Rows from block 10 of a small sound classifier, named by matrix and row number. Rows with one number belong to one channel. Each number is 500 + 25 x the weight over its row's rms, rounded and kept within 0 to 999. All counts start at 0. Numbers have three digits each.
After each channel's rows are labels from the 100 clips, of 14976, where the channel reaches its highest value: "responds to" is what is common among them. Only what is clearly more common there than usual is listed. The data: melodies that start on their tonic, played by one synthesised instrument. In brackets: how many of the 100, against the usual share in percent.
# convs0: expand pointwise conv (model.blocks.10.convs.0.weight, 384x64x1x1), inputs 0-63
# convs1: depthwise 5x5 conv (model.blocks.10.convs.1.weight, 384x1x5x5, trained with AdamW), a 5x5 kernel
# convs2: project pointwise conv (model.blocks.10.convs.2.weight, 64x384x1x1, transposed), outputs 0-63

convs0.9:547472502552521493485479462480504506520505491490521475488489503508505519489478500498442530449496471543483521485489528530495496486484475479426550510478517524461493524467514489498481522479514502
convs1.9:515513506507500460485488478459451473483471440471475487469483511506505514501
convs2.9:443480513530501510535505493472499492497540492508505518534471508565494488511501497507468561532476532507542498526454514463509481473459518519501459491500537482523485499493471499505488472511478478
responds to: sine tone (29 vs 4.9); white noise (25 vs 7.8)

convs0.87:535502483500498530499524476489475491511559498486506520534513454507480530495509502510487515481465541556464560528482496489518481500525493495510537489490521531571483482500538489492515523503529505
convs1.87:487487457469473462518516531507446521537515494463496487482479520486499505528
convs2.87:472480479577521475505492516466475518494563511493521475476510482509476488523524548540469470517507505514498520503464459511515470485469467511490505472497489490494542502477505480536523507506512463
responds to: sine tone (38 vs 4.9)

convs0.348:496508502495486506517486507511514477501476491517529516538510522514491527490546527506499492475436516561469526532502508503521527497508522487456440507493466484513445470509507544502467498457520516
convs1.348:512505495504516481486482471476450458479467432485509486475467508510492496500
convs2.348:490495452535497487532472522517514478505504543513465545573491506486496513498521466526525521524511528506519468531469508516504475513528492473512475523503484506452475519503537506519499514485445473
responds to: sine tone (45 vs 4.9); pink noise (27 vs 7.5)

convs0.53:508498486529522488532498535475488491521529478489503510537510478533560491510523492494485496485494492500483488445519527509474516474519569499527524523522511515480457494483431508506516547498464497
convs1.53:492495489493491501504517501491566577556527519497501502507498503495498487494
convs2.53:491514533495479510480541458501493522534501502485478500501523494508518466500503488500481473529524504473491467477524487461491526508530477473487472530529543505522523473510474469416510489532456532
responds to: pace: medium (67 vs 33.7); horn-like (30 vs 4.9)

convs0.176:505551510535476543497509502532506477491465539532508467549477516447551532521499489512521489492532503467490500501472483501526504483488501540488467462503476481477494528494516550538485492483500503
convs1.176:504522465475464515492478485472491488470467491508463453483512489458477509536
convs2.176:524512476491496507494488523461489529510513464493513548548567468502544526521533492501505509467532518533493491498508468464470491491547537529486481502493523517519507499534463496494489516478499451
responds to: square lead (26 vs 5.1)

convs0.84:470472532510472535496501567482497490555529453474486548481512508517533499514530496495526519492498565492528488516512508485507475545493490495527499541536481527498467523524522485495504516499515499
convs1.84:490470484453496523505486458460522520507463463524491510466490505480489480463
convs2.84:511477484531456500500512504458512460493512464453497494501494505494510404522484485471517492492493521488538474519508487453554504490487525506556504518488522514503482480530486492508509498536489501
responds to: sine tone (37 vs 4.9)

convs0.117:541505546521509505515516494453495516521536463495468501550518513526447476476485503477536500487505532562497543499495521474478511515439515478512489516483503463507500487504507497505497491542522523
convs1.117:544525487482439469498494484499478500500525512448484495499501456481497519527
convs2.117:494503498484517466501480521491490531492525491480553501498480449483496445506512494497487513549490502525538471438487512497483498506422463497481508525476470469519512533491511484519516480474514474
responds to: pace: medium (76 vs 33.7)

convs0.15:518525460497518502494517506496486475514500472476529457495517542498462492464550492510530479500522516529525468492471492511548518503481487502491478467511561500494487461522481496472548462521523458
convs1.15:511510510496505464485487466464433467476471445482502491487489516505508501501
convs2.15:513504539500485484502529505563533494529475492537461484535544498466492517536495496498490509540473484454462487531463502521505474512546451483521484493557503479489499507512499511510504518483479482
responds to: sine tone (27 vs 4.9)

convs0.285:517477502481488444450470552509480448475518496534505522536486466523528546451454501518496488501486477491496533522487497491520481475485474471460519524498493516474480512491515494515497475497516466
convs1.285:487467482460480452515503512548442490517523528490483476480493510495482498491
convs2.285:474484439496495473522504508479496483496507496518499475486515467523481521536528499483463457465499527509470571520498466504515462492522492529494476531503503475504515539500516477498448519536482541
responds to: sine tone (29 vs 4.9)

convs0.233:501487526495509486520525501517533485499472434443472509491517448512533520502527534487512471478502474510511449508491537483478516495465523493474461533501529462516545507506476514488465478501501513
convs1.233:475517515491476479522503497492439494458446474466477494498475509514525497524
convs2.233:521521490520475475488449503555520522526493499480530505524514529474490547553493512515500494503494449487519516538524448523461455515500473500463523512484487521484470508511525503488501510476490544
responds to: sine tone (27 vs 4.9)

convs0.31:548487497482489493538558496453485518456443523468445477518513490481502506509525521503525518445493499488485539520527527511520485490491533476490491471516523511488484484501534499466471504519486521
convs1.31:510523493501512539550524508521497536506503518496470458471486469477457468500
convs2.31:514464542480504523510556505528526498546483499493487481434506494532512530510498497513507482497494544511507516510488463477511523457514486492453496521476460463489501486482480510529529487521528555
responds to: pace: fast (100 vs 32.7)

convs0.258:503501479520501512452471504465474475487525477552527493496509512502556446509475506490477462477508499496464532461495482491488489494465518538522481511505493475502492502534495474536525446532504543
convs1.258:541507496502502494493513455471465529536520496470452489528510535495468478499
convs2.258:538501498550508487501509509468519549531533469470466519487529510507496461517490497488443478473517524529521509508492509488529509521491522496514523500473490442435541512528522538497509480504487498
responds to: sine tone (25 vs 4.9)

convs0.319:507474479481433476520487554504571518515535480533474496519486507438497500540474525523511461494497478511538446467508517519501484501513490502516499497482507501500487522465516511488492513486511477
convs1.319:515491507499506510478517485529551510516494577520490500505552496473502484494
convs2.319:507490502478501548477505523499441516516481537496515478509481513481507506509514526545473505538469471507508510535501524512508471546529496482521491471486535504490515480536492491477561453507491440
responds to: pace: medium (91 vs 33.7)

convs0.280:497514493504522506532468536533511486484482470527546493513497567505477509526509471502513490504488546508472539536475503519489517514509522490472538508548517468525488467502488503558444489496487506
convs1.280:507509493495499498486472468471491479470445461467448462471492505493513504513
convs2.280:477476530509535553507498539484529507532487514550489518540490522508508504519491476481486459468514533492521513526424496513482481476527505480489530529531520519518440471499498505503489510510476498
responds to: sine tone (25 vs 4.9)

convs0.81:525546514479541492460491465484475485504492488490520505518513515515515541468531500510460513503503485566541508501503515522515475527458484469496560490502529559527484536513495491508517503492526510
convs1.81:503511511482472455496484474464456484480466448474477492468466508497505497509
convs2.81:427501502508544482521491492526489505495518489497507497527513491529506454503509506467478570554495512478510492526476547484511515514490513514528475471488498461520481506509495498553507478553479498
responds to: sine tone (39 vs 4.9); white noise (32 vs 7.8)

convs0.110:540495498487498468451491492483528498506512512521514500504470498504512497492518541500500460512516454517480518563482497526514499489507482513485474523565477515543525483457547497542536494517532475
convs1.110:500477502453468481496473461469475493452463474496479479489494498482496464476
convs2.110:488505518536519476456547508453520540506490529529533505472504530467515498504517548531480496482451492499479481476486450482539509532523499510443486508508498498531499493507489515542515476520479513
responds to: sine tone (26 vs 4.9); white noise (26 vs 7.8)

convs0.166:528496558490533511531486500553489465500508539498503497474510486480474519490523477533485489542525479521537531560537441509494474488485495504514511511460487505516511484478503478499458505500539507
convs1.166:526493513493492489463495426500478449481441494496497504493490503518492492502
convs2.166:513524485529510510521512469506495492482485504515508453502503470477493511496502472502453523518507524509502534456519524471535483498483523457499495497428484458541491474537514509465485570515510515
responds to: sine tone (45 vs 4.9); pink noise (25 vs 7.5)

convs0.104:485538553491505511462494566484480476479511445503524473493461481488497492499534522529507472537500502491521524516560468497471473481525447514481500518490507503470483492497527494471510481494478491
convs1.104:481503478499503443520508483524450517499474552493485499492478548480518497490
convs2.104:503476464538518467528463491512509454477520513449502500481516495539524566510511475456478493505500489497489535527461485534544499501509510490502504481487563508467498532486488529513511505518491523
responds to: pace: slow (97 vs 33.6)

convs0.174:532512486504487503456536478489493513501530507492544526474502517534536448534529507479522444504515494499507496495506521486513465469501518482497512480496456474524460540531486511518515538563516498
convs1.174:466489492500473503510511497483585540526493467520493515498466484487492498491
convs2.174:434486521484499529504542473471496489494508464501490477502465497469458490475498474532431460499485487474482526488511454490545507474491482519529477477508501509491505512524544509490530504533516514
responds to: sine tone (43 vs 4.9)

convs0.250:505501494510500468525525455468513487496496474509495541493494503502487478451538489497513472462496546491514502519492494515521559534471513481501505488554520454478481511485545518484455453537491504
convs1.250:504534525516507462481496474474427476486472461490502485486479512501518520507
convs2.250:510518521514482491477508498549484487508498531551511549553505489473458531479514514568504523489478494486483453492487495522486456515462472484528471477493522520465535513510519527492516512482500507
responds to: sine tone (46 vs 4.9); white noise (26 vs 7.8)

convs0.152:492518460494506500475499487500516452525496487474499475533509528497532526488516495518477534497516542567478532481534534521474483496455499496449538520485508531492517534508528504452520502472514522
convs1.152:521501493501510484486473466460458473474482454475464470475462495506506491520
convs2.152:442473496487507520532496476496529507482522514491503484494485495547484482492498508485503563546492505492532519527445564471520494516485544541528467488513515467517481500473471489502488480481479502
responds to: sine tone (34 vs 4.9); white noise (30 vs 7.8); horn-like (27 vs 4.9)

convs0.282:482543472494523486498499498493473481480496449470484509496487470507497478520555540495547491541525502522488552511488510499520467488518507452550477529498506488494504516516563497506470497494466472
convs1.282:519498486467507489501498507529465461501500481452476485481481541550537499522
convs2.282:502485496481462473459461502506526495515522519488467534500465524515492542481497503509452521503478482503476471492520495531448495455492487515499592511488531505505473532506507477483469510491517496
responds to: harpsichord-like (40 vs 5.1)

convs0.164:463518554484526489471489472504516484518522532508508514484460489485525479484440516497543532499513520508480549474508517472443521478528488519452490490481497494497472526475540468504495483475483505
convs1.164:465498516488503543488490494526568496521495523507488500451531482522532500512
convs2.164:497435464538421476516496497516531484495504492478527478474482509517477506492510483485505539516509505480497469516490478535534517523497515469499517479491501495503509500544445509506519489498544444
responds to: pace: slow (84 vs 33.6)

convs0.230:519500521499509524563515495463499505520531452538537492493518493486502536510487525513515487486490507518534464489492487493506475518553505532468570489452510510550485496532505491475505489475471495
convs1.230:513508525510502434496506480442445487493482460507504496495489518491510511523
convs2.230:526525512542506504492479478483541499520503500457511512515523483500491507482505465557498526483534509529483503499514487489487500495506501486491513468448493454486517565494510460495568492550470485
responds to: pace: medium (82 vs 33.7); pink noise (29 vs 7.5)

convs0.293:481484497493474472524481523489536451490521551510531535499518476513526524483501508524539468492462514536491559500518499479462476488468512492511475512479473527483479509500531500485483500505440455
convs1.293:497521515485525456479479473513447476472462484489490477453479495527514496507
convs2.293:510466521491491450521520501507566512537514523533493516537492483484495526520522424511495492490487466434451518512482488531502501482493497488508491516483476486489508538511507482508509456487469502
responds to: sine tone (27 vs 4.9)

convs0.349:475501503534473470547478496469517505517478530498533459517523530479511490539488516528483485471498502576517513496538487489517494526516480551494530506510448479537472502504465474492492509526514513
convs1.349:518503473497481478525463496507468542509533538472508507497515450521476463488
convs2.349:530451470466484491501521471523479512507511470509508471469472470499490518510495518449487486507484531491514541474490477520528539524518497454473468495545485466501464552515490511519506452474493494
responds to: pace: fast (89 vs 32.7)

convs0.125:507497506514528476502464538520471500514535512497522491523507476536549501494518521470503494519505507505510456460509521531461519474495527520538542493512516513502446482502447477536492544477488457
convs1.125:499497488496498498503507507493545556576542546500498486508493487498502499495
convs2.125:482494551487480524476537502490469531545517533514490525471492473505526502476490495535491472507508517482497475458528516471465544500521475471499479508511530534523488502478470488449510490519435500
responds to: square lead (45 vs 5.1)

convs0.202:532467465502519458504488492447500509508492512471490505489530526488507513465469485478503544465514496537455532494504529512504489481441460498468493502439521511475494485465523516496463484469496504
convs1.202:512499504501509485470472477459451478477474453469474473467468500491516511500
convs2.202:480476499490498503495498465497507475526527491471471502506450506534479498493482507483490551535489484487527541546441562462526472497485506544514458477488505500510484479483495481527493476487474466
responds to: sine tone (28 vs 4.9); pink noise (28 vs 7.5)

convs0.232:542487489502494468510517481470539475515461500462503507485524498472533530483499505451499515495519513538477531517493545500505483497455503506489461526465524504490491460481518479456453482478515554
convs1.232:509507502504504476470474480465442480483477453458465476475477496498512490509
convs2.232:492481525504481496496499474522506474506514515472469475512463505481464522501495497502479550547522484492520545543441554475523480514502511553523457501529497486516469493488499510531502494450482502
responds to: sine tone (44 vs 4.9); white noise (33 vs 7.8)

convs0.61:511517534482556485528485492473529481482505506470480539502511522533505479505542502532516516499470523482468500494496451491479476483471527540488530523484465509559474484481495475527489492524462457
convs1.61:506506530489487525537522503493552565531509458504524512488476491492516494486
convs2.61:453451494498491459501477491490488517471493507494481463513503498452493487540491470464469515510503476518540473498487566474477504529511551495458480460492465475499526504495503479471498508476502533
responds to: pace: medium (100 vs 33.7)